A small image VAE, trained from scratch: encoder arch mlp_mixer, 73750 training examples.
Rows from block 4 of the encoder of a small image VAE, named by matrix and row number. Rows with one number belong to one neuron. Each number is 500 + 25 x the weight over its row's rms, rounded and kept within 0 to 999. All counts start at 0. Numbers have three digits each. After the name is the row's rms in percent of the matrix's.
After each neuron's rows are labels from the 100 images, of 14848, where the neuron reaches its highest value: "top examples" is what is common among them. Only what is clearly more common there than usual is listed. The data: numbers of one to four digits printed on busy colour backdrops.
# fc1: MLP up (encoder.blocks.4.mlp.fc1.weight, 576x192), inputs 0-95
# fc2: MLP down (encoder.blocks.4.mlp.fc2.weight, 192x576, transposed), outputs 0-95

fc1.392 154:519494453463500500492519493517494450542458482537468514506553509482439463512490495539520521528491506477525514503500502481494497493495492518475427537522504495498490534498499492473497451512503491476492504478455529498547485528538534510418484536515496460504557505493535485535473516515479512525
fc2.392 181:483498524559464529528504502469524477468546478496523464504477475526478514512497460522464462510538508526459497487469477487533478502522573530483490491531491526486488459508484477518494476459498536537499551538553500509481493511490469529553520503494502505458490511493514546481495480499517453474
top examples: orange ink; yellow ink

fc1.219 093:488418561448491475533527510510523531492510475494482532479484471520496480497498511509526506493488480491551437475528518523501505517461511547501514525496540496504483517460497466510451507527499516499495490508529505444559493499465486524490470514473501480546494460471490538493459526488490518529
fc2.219 097:527499524483491514486481516520505505504496533502515493526508499509523495502485457495532472495458484509471471417484503546475481479498538491504561555489514544556520485452510470481489510484498511521509535467494468477465490512495503526486480494519502496480476553520509488510465471541464517546
top examples: green ink

fc1.279 088:504498515509520496491494504479484504505530450499469519476485518492516475478499539462514512471475491494484493541498580496513530511487532531511496479536505463487499524490514485529503511512447456486515475539518509495562563507486511520490516482498544494500513454487531492560545517520497480459
fc2.279 090:526500502468499535488494523491522475519492531525537499525483532488526489534474442510485478497519490540482545488453466488500448445486513473508505448474459506511495495490496529513492504487528478498493488474477478505458470551532512494468523468505488542498505492467519449515454513493514486520
top examples: purple ink; bold

fc1.66 132:521489467496526494501518486428489437489526497544531547540489470462492524510536531522509590488502521508495488525535521544479495514498504541538490501512492498490466488525530523559492501517506487515499512563490502522502507504536487530499470511527462479536461489491475545484518522504490482461
fc2.66 116:510495484477493509469513505509500514476484521521463487460494487495501520511518485529491435500491510509499521502454477484505498479503466503512502501483478537506463505504464498498499496487486510523535508486528473439494471488458487506491510477500481501460494552540516475501495472461516507512
top examples: on a plate; green ink

fc1.330 104:512459513456537519537517514549522521536478449503490510518508525539509470525470533492504518484431511485525503541512485462498526508494564543503470502504539461508492496499510489487463520544498538487487497510500476459494479522499472502492480495511504505538487461484474561515462471497520480481
fc2.330 107:509492506477504566492483505503488523535509496497537506457500523491547482506504468496483500497483510502502518534472483494468513455520506488524493524483479526453515501479509526485481482468485457492509552465502497503497498497484517495497524457491504493493495516562543448519459501493504449505
top examples: red ink

fc1.379 091:500489508534477512494518484495506454476496523490446489476481485495516440516484491525476501496479513534550458513533487516513510505478552508506495528462467517491519429477469489471455470503488497472468479557500485503510500500508486510491531527503477502484499497498486500542534534478476510526
fc2.379 091:445508508453490496440452488488509507511515459495533497476519486534504507517487490502502477545480529462517476520458461501510513506482505549503480563541523477504506551479526498492488489546513530480466499479497506471482514515482527519504492468477501494504476474452519486511482484509538512501
top examples: on a plate; yellow ink

fc1.192 087:479535474490513505499523481508491472496511499517552491548524494457479491498513512466517536457503502495546482469523505521489512497519522540504482504498556482502506491482488467511462536495487507535497486532522510493484517491535454511496498477492501538491475494481506568451495527528549487439
fc2.192 085:522524467518513516506522496493499510499523494523496479445535532495556475504475477539507492481514494485497522488432497488445530489481521495515501495509458494506505543505479537498497479480491488483530464469542472477481510502507492531490494491506467486548490522497478452494462474447511509506
top examples: black ink

fc1.316 116:490525538520494484504444499541456511508559493503534525515536514489456483512506524512524498482513485504526512481556476497505515493524502520463496494499520487487518537487454482518512495521465499608499515521510500484553469484521501497518496500520513509488519488480507513468537537535469493491
fc2.316 116:520488494450525520429483505514508513493493499495501482507519501489509481507486483503500484450490519477493491492442512505492503501477555495448496478509453502502550506496526502476505484492492505448518509490502524486457514554483490525478494498501469503529500534527480483552457472479503498499
top examples: length: four; black ink

fc1.375 112:460510479528539504471525491532493481500478455469491517489534543512461508495489488490476451544502487487521494515513526532476485508507608491490517489489496500489487518499534494506518493495497471501524509507520514495473493483549493489522493518505528453525503515476515575501531513537568512504
fc2.375 107:484483526519462505481481513473525491520515551535478483531491521477495495512525480526503537494497506571483498497471486528516477500508486462509514503525442536510530471490516509486504470475486512519514515509509436519544491509512510483493516493512498494442502545521503432490472498477417503509
top examples: pink ink

fc1.456 075:544477488516488499522546485471521457497511487509479480505515515499483504520481516554523563515517509529507478487491496510479543503473551491499516500501497461522531491535510522496463489483462545511472498499544509549480463514561491441486481503467482528477470525507498505518499539507514503497
fc2.456 070:546513476462491499526522515470503464513528437519526508481518456463476503528505473533513448530521531452466524523512488466551525478522501537492484463489518510461506456506505518496490510479506514522502484512516480475465519459471514459505468523517494519458534509473515544499518459524470493485
top examples: the digit 4; white ink; yellow ink

fc1.97 073:490476470517512503539491501564501487508464506498506514531517540467501472486474579474511484474462492462494506530526484480495484560517466526532470523500522436458521464492474507511456489523468509505525520531517475500507501493523501533499455550490503466494495429492510519496547505510518484482
fc2.97 076:493499555521493516522499457471526488527496520481480529505454510506495505497472446507501541492458501538520504531476451471512470489446543532499545475517511529514497480473532505498472506494520502450529475479492491484477475482455499524519511455529487515470483505411490503537478515486513500507
top examples: red ink; bold; length: one

fc1.169 121:499473501530506507491495493549500482486515518525486528511530526488482496517528512538500555514497495528500483504487528505504478498510522499495487505502504499500443517484515518510511486423505552495495519463495479488484530481530540483492497557461509440467478505478498517486517495486519525503
fc2.169 120:497529486428479478483473509484513526499489501463465485433526541495507505501486491482507463470483510443495492491518532506506510492488456480518507504530480503503509527502451500499497488505477504453509491501512495496512510531516490503489524487541473484519498513485521440513455525516481510505
top examples: yellow ink

fc1.340 075:463518513507468486508548540509524516485493529483494498507511490489505498543488482487504504515535526489503488483508484493530502509472537511471484484500487451500542487475470451469444491481513546494504489519522480534494530531512507514500487559504553496499486435483513474518489575495515482489
fc2.340 068:522534541498463467513508478484474433502528512501501493462503508490497507475516545546514477454540515506463516446506482512498504565491505504471520535539507468488497504512480481473484450534518530520511492521501458521511490491494495531498515495483495491504504473405529473484525446497505480472
top examples: length: one; black ink

fc1.46 097:511501500481526517483534504489491447491489524541481498473524474467464506509498495521511458489481509545507499503504535527505518485491528526526501509502558510496531502486517486500472514522484496526501521510494499529520504491467478507489488501486498447564490501484480578501584559513494484545
fc2.46 092:534540532468491516495512488527490493490519534492521504474499506490514510531501453513542472483497511500496546465460510521463501481521497486478493499495487542493493541480481509489477497505482528524500494472505477475456489518511522487496511453518487503469483566499482492473459459474502516495
top examples: on a plate; pink ink

fc1.463 122:507499527504546501577492476506512484489489530507498530469563493469462485497494534478495524513498523520506475505498502528474510494485470530491490507537506520487482458516531470521500494498495475530461509522495492529504497446520492507547487518549477509520493512513464527519490507509469527478
fc2.463 095:460538479478480482405540492496483500530499466478483503524470509530530477496488515494523509538504461522525482492515463517566494512518523463507512509491520520503516502497484504505485522530533492467515489513465515507532520517496506484457489489464562504498503541548499483490484493474524493501
top examples: grey ink

fc1.117 127:504480496500488471514515490502512501489536492519472511447505469478471519496542481550517534515520503536492500509507503504502506490492495461554511524504418489509505547493492482485524496497501480481474493508523484517497547489549462515508526492488498498504538509498529449590507505500488520506
fc2.117 113:521510549537560501456491490542473494495496509458522528554448509470500467483550517507504488480489487492500510477515535512479431526475485478480496520526543490490484477489495495487508491507478530518489507520508497494528514497473509492487474497475477470525513493509493504495482473470453508511
top examples: on a plate

fc1.280 095:472524492518470478513525451480544504524539485518421527506510528491521463474511547483518513521501464578488460514464520520481508505486524495521473510467500512540484501465479493496462455523536506444493476508523511500559493527495496547508507518507495505485472492515481477515465481504445512475
fc2.280 091:513487480494537518492462506455509501514515474516511485518470456524486513506505470467432450501498491420435512486491475516499512558487503513489479488546501477488510446523511510485502482494480541511496534546508501476474529524483511520533521512511501466505437512482486532512502514538502500491
top examples: pink ink

fc1.52 128:505508482506501463486508452518486511515533492541417507483486521534469506487497494462508499480519504494513483502495486546514527499492505531510483513514508492499485525516495488493528456485470487469528493501500504481512531520506416518433510530488533420519546483500543519545506500501489527501
fc2.52 124:519504533463492516509503499477485485510514529501530507512556557526524503516519513514480484484510492494485476472498477492498495507503521510520502509498520498492514505497500498504495519502493446542500541559526476507469452501519555531511481486495473571496485494494484461431542517532483506522
top examples: blue ink; bold

fc1.73 077:498490492501503479552507501537479477519508496534484517542531488497502457496489580514518522500507481515493463498487520495518523505489511495485513492476471467494515469468479517494447517503508509528540503552524505481535484531514513480554521504488509511502456454504471468502497519490506526457
fc2.73 072:495515509482502500452498471517497527533508488495508505469555496543526485512395512441510470510513484502453496498480483517495491476502520533495511407498517508496499550529545506493439499502501473513473535484484493509482498491561486449453511499494511519524477511515514494534450516506531490551
top examples: blue ink; purple ink

fc1.377 098:481489471444488490493532497557459472494550522492528481462492524498501512479504523465515522474504497511509518490505505530502496500505507521502540508528570515521513505496506461508480528536492487439516492517479493490521528499549479502475481507507521459501501495514472530545500505498492500519
fc2.377 100:534489461509531539503473502506493503502487526496510472491511460521531514499486490495480545461512506450492554489508498498436470529522456460486519484503506478521519521508539516488499487506471517522499546534498485496477507516518482507470520484479471517528474473477479472439497482493482497518
top examples: black ink

fc1.67 120:483491503505504503503516466523545503459510456519491499548568504493450497481489533457531477514521474510481492512471527538469483490485464509505489510512462497496544480513522492502522508484466507519495510476507510536536486527565497496471471521543491488492543503481481486483508484581471546502
fc2.67 114:468510509551493472521497501479525464513514475496489511502470522482487511517500482523484513518513515446526419485455466488567488484512550522456476519497483535503482486525524513465512501481504500461508467480514512502474493485510472484496533490464464524465486536533494509510499522477517507516
top examples: pink ink; bold

fc1.414 092:483501532534491474501541495490517510522510531519556538483507553503485479484490545490474530493496480481483487477511506476502544495468521532494554462490504475506476510510513500508503527507482482497488517537519497479511513514456486503514523463493479600505501471499491531536475540490511542519
fc2.414 096:530471521461511530477506478507503523528512485492497505475485457533525522520498446497493495510447505582497509501485481472480474482544531494532481491476504508514507496507494532514546486527508482512516528489518501536531485547582456475485509529472537457547509513528540461516487455471514491503
top examples: blue ink; bold

fc1.243 076:501482497475525500496518481506483534490447481498461487489508504542462504477478476512525521528504484478516465467496509504521513512464500558539513552515494455514532496534514520484448506465472524461483526522538516493521474498515500517494495537482501499501541461478501456500522493480514548520
fc2.243 078:545535476519486457511502461535509493532500509508512497483483530498570491484499533509568500482530497510515481467543547510498448487508514454504534528509474516560483486518501504494488519543510466544523501473500478487491497471557503474487499487497520480478508480496528535567447483467522516535
top examples: blue ink; teal ink

fc1.557 118:500503491504524461503523515517506517516500534485505497507539499553461499486491552419490509481497478523522454507509481502495493513470517518507528505511519465509506507489515489475479516528476487523455526519498474459507483540473453476490486512495524563532507463494472515491513482565509537472
fc2.557 119:522489491483514508495518508504512515489522531513504503410437496511506499519504428541504456503500513487513506499471487510508514479468487522509507475533551496489525510497504499511522480501487486473522471472515513487473491467493485461467503503493502479552513496507542544496496505411500522499
top examples: purple ink

fc1.49 081:493479504447547487535497539498490468492487459487502510482503501490509452523476491505524458498490525529529475493485559489519515477469506474538474544510508501521538493482512519481498507516500526480512500441520522488537502506465469473487483557489486483528480508482486511498493497510492502488
fc2.49 081:503524576552510497532502531506505483522495500486500501480460457488530482521496518493523537489492515462535508498551470511499489470521522505478532512490481523506484470502478508518496505511518492482489507539498489516499458457516488505492504535516508521460485503462517529520500507485467501500
top examples: bold; white ink; length: one; pink ink

fc1.517 124:509508494476513500511533492461496460478527496534455476494529468528490467507527484478491510507486500511554489500410565502537481500465510497537505529507511502498526530487565535497504521526468484533471524503528532473523480503501496500470496505511534513553557500481495502485482498529444500483
fc2.517 121:488502509533456483528501513509525527509492520492494484484475524499540498514516495480518506496496504417469482503508466531480476488496481480481500518470521512519505496490476524480499509497493491481520478488532498487455491520445508484504534473484492534453517529510539458564483508499548512496
top examples: orange ink

fc1.464 101:539492547573505488544520495512509451494522500493513486490476473477485506506522556509482487511522493507515523464486494490487561517486534511505512496505506515512497490485529508457482530495508529525454512510481479485504500549484470507528454498465469492465559521492464546517490500448551518479
fc2.464 103:498554496453479493461486509493511541474485537498485505477552507524517489524475454497522474453481512474454507479445492519502474492499501499463492488515516527526480499476492499488506487517488539485516502518518489508509519451497473492484518484515473467497487509496522461455481539516487480488
top examples: teal ink; green ink

fc1.421 090:503464541504502524504507496457490479518503497515497493467463494469499505482512531457538525504520488522483510488536518501526512496471562527522501507515508483451502484503501492518478495492493480492484488494502506499558537525534527505534528505500486473531504489493466523506471508470453514478
fc2.421 083:491489481473505546508518514489492515490501502495472464534547522500468491481524469479470519503544500525494526507526498488490504475478523506482500501496492501479532531527506545503515503478480477506482502450500531535496509528487476453493544484561492485448499478513474467478504473457536502502
top examples: length: two; blue ink; purple ink

fc1.41 112:519494548554481512509498505530477518513535493487475490532529516466481499497518513488518488506525501469494501489532450518500534494521536509493501466484516494487472516480486489454510530513517497508464540484488476473473501457483517501522504484469522515516575505482526557527524535448558500473
fc2.41 090:499519440452540504457494526452500540509517506487489488517488446498474522512478469518492476476486522570497504488453533514513494512468526503485467487525491512509485502483503481506481450486484513515485451512524524507515526494507480495466496489529486490520456533530502453450462558501468487509
top examples: white ink

fc1.346 157:463489571510517477483502525491476507514526490498486555514511520469511503506487545505485503485501497540445456473492486516497520504498489532501523507485497467494501486497495496496462517500503508505547518503487494532531483513510544483563509497515554451465495492499451462519527497484511541498
fc2.346 172:556486482477518513507544516526491475520469518516496495489517501526546478509427531497518528482504497459533489485454500513438472498509522456543537498488461477524499517508526512484472528496489481452498522481498487499448461482536516499462481517507496502526494484468491481475462525540495491516
top examples: blue ink

fc1.501 091:503496489461522450500543466477499488498465509549442503493490472477494504501479478503496491477529479539516489477472499515483525509468525486543494528527457484516540510498446488515531471467494483473526463481536488508525490492549481500492519502527518478488543503485526465540485481491476507527
fc2.501 085:546494535482474489510500495517497500503526493512525515507532491491542500491517477503513499490517518501470513455522487508448460525496478463495551499519471497525532493509504486449497503504512503517500514491497467497469490534481524497468515471492476521497517482478532472517483470455490489511
top examples: on a plate; blue ink

fc1.137 062:482488515479540493481491512519515472506512543493477508482498493461488508491520499529516518440531532500527485495508501478478547512476497505492455482500523459508506496523504510492478507496447492491499498538488502549505513490489497486474546493512486554496542465482497504472508533502501521489
fc2.137 054:469514546483490478480480472464504478484528471484538447573479493477519473506539532502505491500533488544506473432539542495493494490486513476461499506493486522459520533452500506511511557497502464531514495477541491505537492517470523515478474485450491490544524494479527485470474476481504478451
top examples: blue ink; bold

fc1.198 068:484487533493487473470534467538478524477502484522497512502501490472462497474539558484476445532524461486543459487523478550504487487479492500513497488517475459494476477490473471483455513527465502516476487556490508550523480484481534506526488515480465485512551483493505468552495540512497526478
fc2.198 072:502504511529493511485479493478495481505499515496526505504502523499485505466560480523496467477534512453538510514506495514495517467493493528529514527495507518496515538509474525545493487517493520467465463427537537476463543524491505518494493465463546476515523499481487536515494426540511520482
top examples: black ink

fc1.544 128:500520499567500510492567492499498444499518479493512518481516520490494479504473509538504515499501516482474482523503510496489529509526559509500490514514485500472486528512559484507511455495474468520502546511531506541567512517557527498465457490489501466422490502476482549554485489478568473527
fc2.544 122:546492458501498502527496494472511510506479560504505468537504487498510490496522490509529493500471496597489544499484526494499474497503479495494501499495505548504521513502471515516511516507487509520499478481493472481512465496467461514490501489522479506525512551535491446432459524518518491496
top examples: orange ink; yellow ink

fc1.373 136:502508528465513530483460495519508498509523525487519517482534484540500512493473481462499516530487494523505506506528434497496479475514481516533520529513471457487482506508547488509507492522501538448510478502508453481511566531468460522495511510544487410493452502495474509525497494520475499450
fc2.373 133:541483506474516500520510519513514511517469494503512504490488502491528526511511530519518474483498516469446479470498538490455495510495477526509512515527473492505540507495493489515471508466518473535506515510511518497441460482523512481546507482500474571580511490503524492515505487471486477553
top examples: red ink; teal ink

fc1.524 086:517458475480528512538512495532507487478463542508484496494510494481492474519507496472499481464485525476480515526524497481450520550530498486527491488546474433480519505492484534471474525507491506501482498489523508515478545485505490470506472531528515471527506466447491460518495463505491530503
fc2.524 085:443518526486499460465504471516519472514513492510509526529520498504504458426526516500491539563488502511507472495511532489437495483490495476490488512522487522488512454490504505496497493485524535502518512495512537548506494511490520510524519489499483512467481471446488529484501496543480505497
top examples: on a plate; black ink

fc1.413 052:547516498496540484477497508529491494514517488521489533473493504496497512521490516492502480460547531539557494515504478505488518511451491535538504548540459486512460481506495495522469568488519518468524520517500517498476465485545492527527529494490491533531513539495488497546459475488500518546
fc2.413 043:496505491476484520521497474542503558486522525524474483487473522490500475513521490500472502503575507487518477499473484531521520525478517483498502496513523502492487532498466501465485472492500500501481508493505503518446484505463506511491489503545524504483507495534462491522473500531565511489
top examples: green ink; yellow ink

fc1.283 100:488500495499476474498510525510500436464526502474501482496543504460479453546479541471483523519482538544495535493535531496524422495496515504492502492500467511470491461479500492480453528503507479488497505515499488554514487504493529494497484510479466509540516489469532535488514523470480477497
fc2.283 111:456493511475509481527481422529502530509473493506503507485498511523531492417509524516522467472521450494485458511499516543507511552480516497495531506527538462512531498499513504517501512524490533497490506508498515488517519474487502507518490513519534524521501445506502503509480490502519527518
top examples: last digit: 1

fc1.33 093:504484552461481481533473538499522527509469503480491520511492485510515471510501522468485506500519483517543465500511486465500490507488535525462476474486485453468487477518514502455449516500501514510466478515481514493518491529540523496507495539465504516527483442520502481494460532497487520484
fc2.33 093:543496503543505515482507519483498514512529548538509486429499485485484559535503507508445493494529480467481506554506473471541494459477490489501459488458477490439480494525509536517505508476483483503497491496475506492474504517501508506493505489500487488503514477557495513506513459534501457474
top examples: purple ink

fc1.178 117:460532522528532468484493531516500498533497535527490526500535549520495514483536520536507460525501468521511452508503426484481530500481514563484513507490477482511478521506524491485525488500504476501488538504505515491468505525512478511498467509490521524567538495496528543553502536457548519502
fc2.178 129:503517501427516495476501499487505509515524476457485482518461473475513493510515485474506508501492497516480536495470541486501494496502480448480498476531490512498527507500490498494497470503490507530524506536508504452534536526488502504517524499493525492495478518513465481455512509493428480474
top examples: green ink

fc1.155 094:517500523520493500464516511523521513484481521514507507487532497505519487484462495487473461448505497488489478486425504475495542521468506489519477502532514474464474503485524488497487552493514525500479455522552516512531483481467513536527543495487479466510471459524511456514517507464515495479
fc2.155 086:529496491471461498499528507483492419504534513472504517474508509482494487505501533473556516482514510487530517504561506534508470539477485551465510494526499504511518399498504501508466459511476532468480525523483482524509502485527487464510483528530518471517523479459473484494471549527497515490
top examples: length: four; black ink; brown ink

fc1.400 131:473514518498503458509521504514479493505514511512465498471479535508465486484514502487506573481497495563570484505486440513502504499482466548521528521501476471490493498484472528530535495497474445486509521530520522487533494505487473492495489503493518527516563475486516462498543534502514517509
fc2.400 120:517532488482503516479504498490499494489546475498486487537431509469514514501486511507481438509527502441431484486497528504523492506508525456538482506506432504498540474496502508509503536476499503493481504531525503506453543512515513511488507476457487489510503515498525496520484484471494506500
top examples: teal ink; blue ink

fc1.168 079:488508514467476469531526458506494514487480437497497476496486511482484498507460502494517522509504504497522471462519521515531476507444535524529495533537501497501516475512485451497429506509523500479506511560506466538493491495519473512474504527515505520505529487490485495532512566525511514512
fc2.168 072:469520497537489525472489489477515496484532514484537479491467548512516528484506546554507456487549529474487492468520504541548476531522466447526489522455468485535505516479485491511518492516509529531490500462506486506496514525493500528506514491500508509508500480486494513497478429511501534489
top examples: length: one; blue ink

fc1.509 080:481483512522501457492506536504528515505491500553482526510536505524510488499501521475515461501498480461465457481513507498504529506437494534474533516521519455504489498490494472526496514498507533470513494539535496504465483505484469516526515509472528496547496459487477493535488501422512492513
fc2.509 066:507491474474517487509540532437497561518491517496504488495456480491482505489524503515516510496481474513495489479520523500489510514492499487480484494512494495516512526452490505537508459496491514553515490499492475489546517515487512500464481468505508511508499469476507558415476520466470502501
top examples: black ink

fc1.100 094:491468494515490446528501510547489471496489580524514518499529485502484488518472535513489517502522506467513510514496502499522482491465483515478475475513460477521456449528516507524511504515495532481470459540517506539510488451454524553533465522532514488506526487495480467502406529496504507522
fc2.100 088:473564493457525486443490476482492506524494502485494482461485522486522499510513484483524494464482514550524521483513495529517476492507531500489543498490499524510551505501503524495500504517555477503528507456522500514477505516489493527484495507491520504549486533505530502518557463480538493505
top examples: black ink

fc1.387 099:497516512511493485525488462514535475492521509506489516536518493501485495517511547460501523498494496510484481503460500531507511503501485511496521533480478499506486490491510512515511506491512498525425526461508539512522477547552487474522460484531490492498451489498509456498471498554555538479
fc2.387 102:467473523532491498507524517481492491535533472534467495504473497493533514483504511491516507532491473483525530520510527471531500442492549515511513512493529518524460473549498501487504494500512485453529472496490465533511513504475465456507528485515476492458518546487526518487485499425466515522
top examples: bold; yellow ink; orange ink

fc1.326 070:499534505481486480538484481527499525474494482511493528518538495485481472497493510483484520504489466488491451496488484489500521532468501475488495501510478495515476504518503471519458521534496538483496506551504483529443486469500525508515463548490516500499503458495515466532484581468477501521
fc2.326 073:526524439524476518500516459481498483534497520526508495512554509531543510503518482521505520477490518460525491472475444495542484512493436521506488491519491466514493510463501462528529491489527536522526483473498527497481492473492493554491548485490471503492523464430509469511515483541543488499
top examples: green ink

fc1.522 135:519498468495499513492502489465527455500505493520541487508535526524506486506483525491502489505492484536551468491488457507503502502504518474496517495480485499515519499479552484457495523506500470541490541517484510513522491560481461502473513501487524589501531500495525553493489509530538485483
fc2.522 147:492496490540526511524497513520511476465488496504457518521462494477456496501523457508485478522495495474473488508507508484504492516516516474483467481498480512478438467506512513510496470458488528499462516526526488508499515490540499490510493523477512459480474534496497498502500459500498489491
top examples: orange ink; yellow ink

fc1.240 119:472494506441500472506505555500495561487487496497506495510499507479486452553462512502502499473492528491495458512489506488490481505471488511483502497505488447498501483469465469501466507491482502499520475596499485517479508518470530514472485506504536502477501462523452503528509585490495482520
fc2.240 142:531481485586516511477497498467519445484532515522510492421549511496468567522494502494446507517520493476481485493480477478510504500515484518527453521472489477491518504519505506510493492484507517516479503494445491506475486538516499495484509514517486526550470468417497481503495455579519502489
top examples: length: one; blue ink

fc1.270 094:492476516492474460512493505500476540503495473484478517494484516481477458528499552459485522521522505499554448507507506489489487517470516546493501501505475454501511468513478480478462482560492498515470498534514511506524506490489489532525512531483493473483500477519498477485467537517515506459
fc2.270 098:480481483503516528462478478460489463496557484509530497475543499476475555516498500510450500512549482462496509518474489463543486484506493530509471519489499473454478500513544516539519474463482469511492491503486507541485550533535509513516519465514487515512490497456500542477498447524506489514
top examples: purple ink; blue ink

fc1.58 109:512511494564518482500505496487520484507440482521485506519533461503522492503505527508505552513506505494486495516514497485472499517493504494476486497483440511511486451501535524537491451472494493557509469519487509477496483498469487509503490527468485538506478504489501420473473505489538503522
fc2.58 103:507501517445454536468509503489501504493588465492509467448481581492494531497493472490493514492488509500526488500474483482515464489452518534507504477516500492513517495542466493502517507502483502448492520502527490514498550498543519484476509476535482485487532497509503548545479487508538484511
top examples: black ink; white ink

fc1.457 086:474462506548476519461523494494543481495448513476500509495483490492488468536500464532528483485498512511516505495489479514496518517476560505484510470484473489501535464495498510500514473454441563471512480477528480542510500447500503498518483554502515495454517492492512518509507496493506501522
fc2.457 109:502531491467481480483474504477488475534577499511538478501488497485485500502495566494482481494498513479488492480523491491538450519520464501487518549491545483534494492495496498521489488542551451544492515518494479525487557559507506481494523446508508509502488459444524500488497443493504487492
top examples: yellow ink

fc1.566 089:482482527512507486475502513514474501487478555488517505494452484496487525467479467514486517504504481484543466468464434506498489535495499516471508487495489463512514468471481508533500520501500511453483479513516492500528459477495529506519470544487481498527520487499469449488424537478501502533
fc2.566 092:511511491477507473511461516474492503512513475519503477562539514489535482539507524492474483489491498504451487504494474509544487485499547445511508452507464500480517495460486542485477481537524491526470536476482467479474559528478495506498516489492508486473513516458528479474448489533497506467
top examples: green ink; bold

fc1.510 097:499518505502521507515487509512485517518518509493485520470474521476505494529524536531481573496499500467541491517546482501488493487488553479476534506514491464482541517490523495510514479539513486568492486507531513537517498442564493480558473480540489514480448488493496469532455526517496558475
fc2.510 098:484492499525480518470500506438504494498530491539504498489558544485529501508486477506478481485506506521415495509478491522508498511503457519480491514514503505498540530533529505474515503501487472475521485516481483517485515540484521451456512489503481524527472528506518469473493518429524499502
top examples: black ink

fc1.213 082:485447514491481513499511502516537501514469499520537527513494497443520495519502506471501471516481509482491493488513515475493531497516500508555515503509492519473540521494488479515492508468478465573540491481496515492483520467537511504504516491489494492466528501484496542534542534465462469480
fc2.213 081:564522523474491490510516527462490497523515489507457462472529511503469502500486529476502496484491511535501534507471519482514470496466505500449500507523519481504464485528530497526495479520515515433495501531515477499504496544508513467454494466493520532519484494470469447513519518519496485480
top examples: white ink

fc1.211 100:490481482502515498463517491486495523493536509509493465480495574495518495493501512474473496473507479482534491494505493478501516498409506521488514486498482462512522493517503516495495535511444501489476530508514515486472527532470466525518479521498498618526513502509496483463487525483473552484
fc2.211 103:542510510467484519506504485535507533511467479505498525534506448486475512504492460511504527481504492502486529474509479459484477468512441525503517500505528485552520507529529495502476455521543509532518512486515515492518494512557470467486517498512496476474507448471485513522510484469536533527
top examples: blue ink

fc1.348 118:486515492528522466490530497541487492526490526492514542477514566499505499490507536452467506506485498474534503492534546528505503503481493525514501495512490474503470500524500519504480504493493455483450525486510480475528498504487530508514486526508512499565516487500468459491527480491446508515
fc2.348 113:521510469453500508511497503513523497507508518461495462481441500532506479519506447488494474480486502495487493491457454492514483514490505535481510486498531488511506508497488509486506491495504511529507478503543520488431476463462468502464499511512480475511457503503522566514521507488532498482
top examples: purple ink

fc1.474 104:535503540497548484489506480521500491505467511511446488439456521493506499490513511483498534470491493551518460536499510523513451517516504499521479538505488476455516521468464531486481504487513493475477531482495483505511478519471479492492514505521518562546527490505489518498485478545519504502
fc2.474 097:544504484445482517481515494456517515505502499493516470452481467492480503521481486505487493500499492531459487510473513490470527499506494521510496534518513487477503529497481463517510505499492485538538460504527524520503507535522480446487511512500493516493520500516499477466567471504545525540
top examples: red ink; on a plate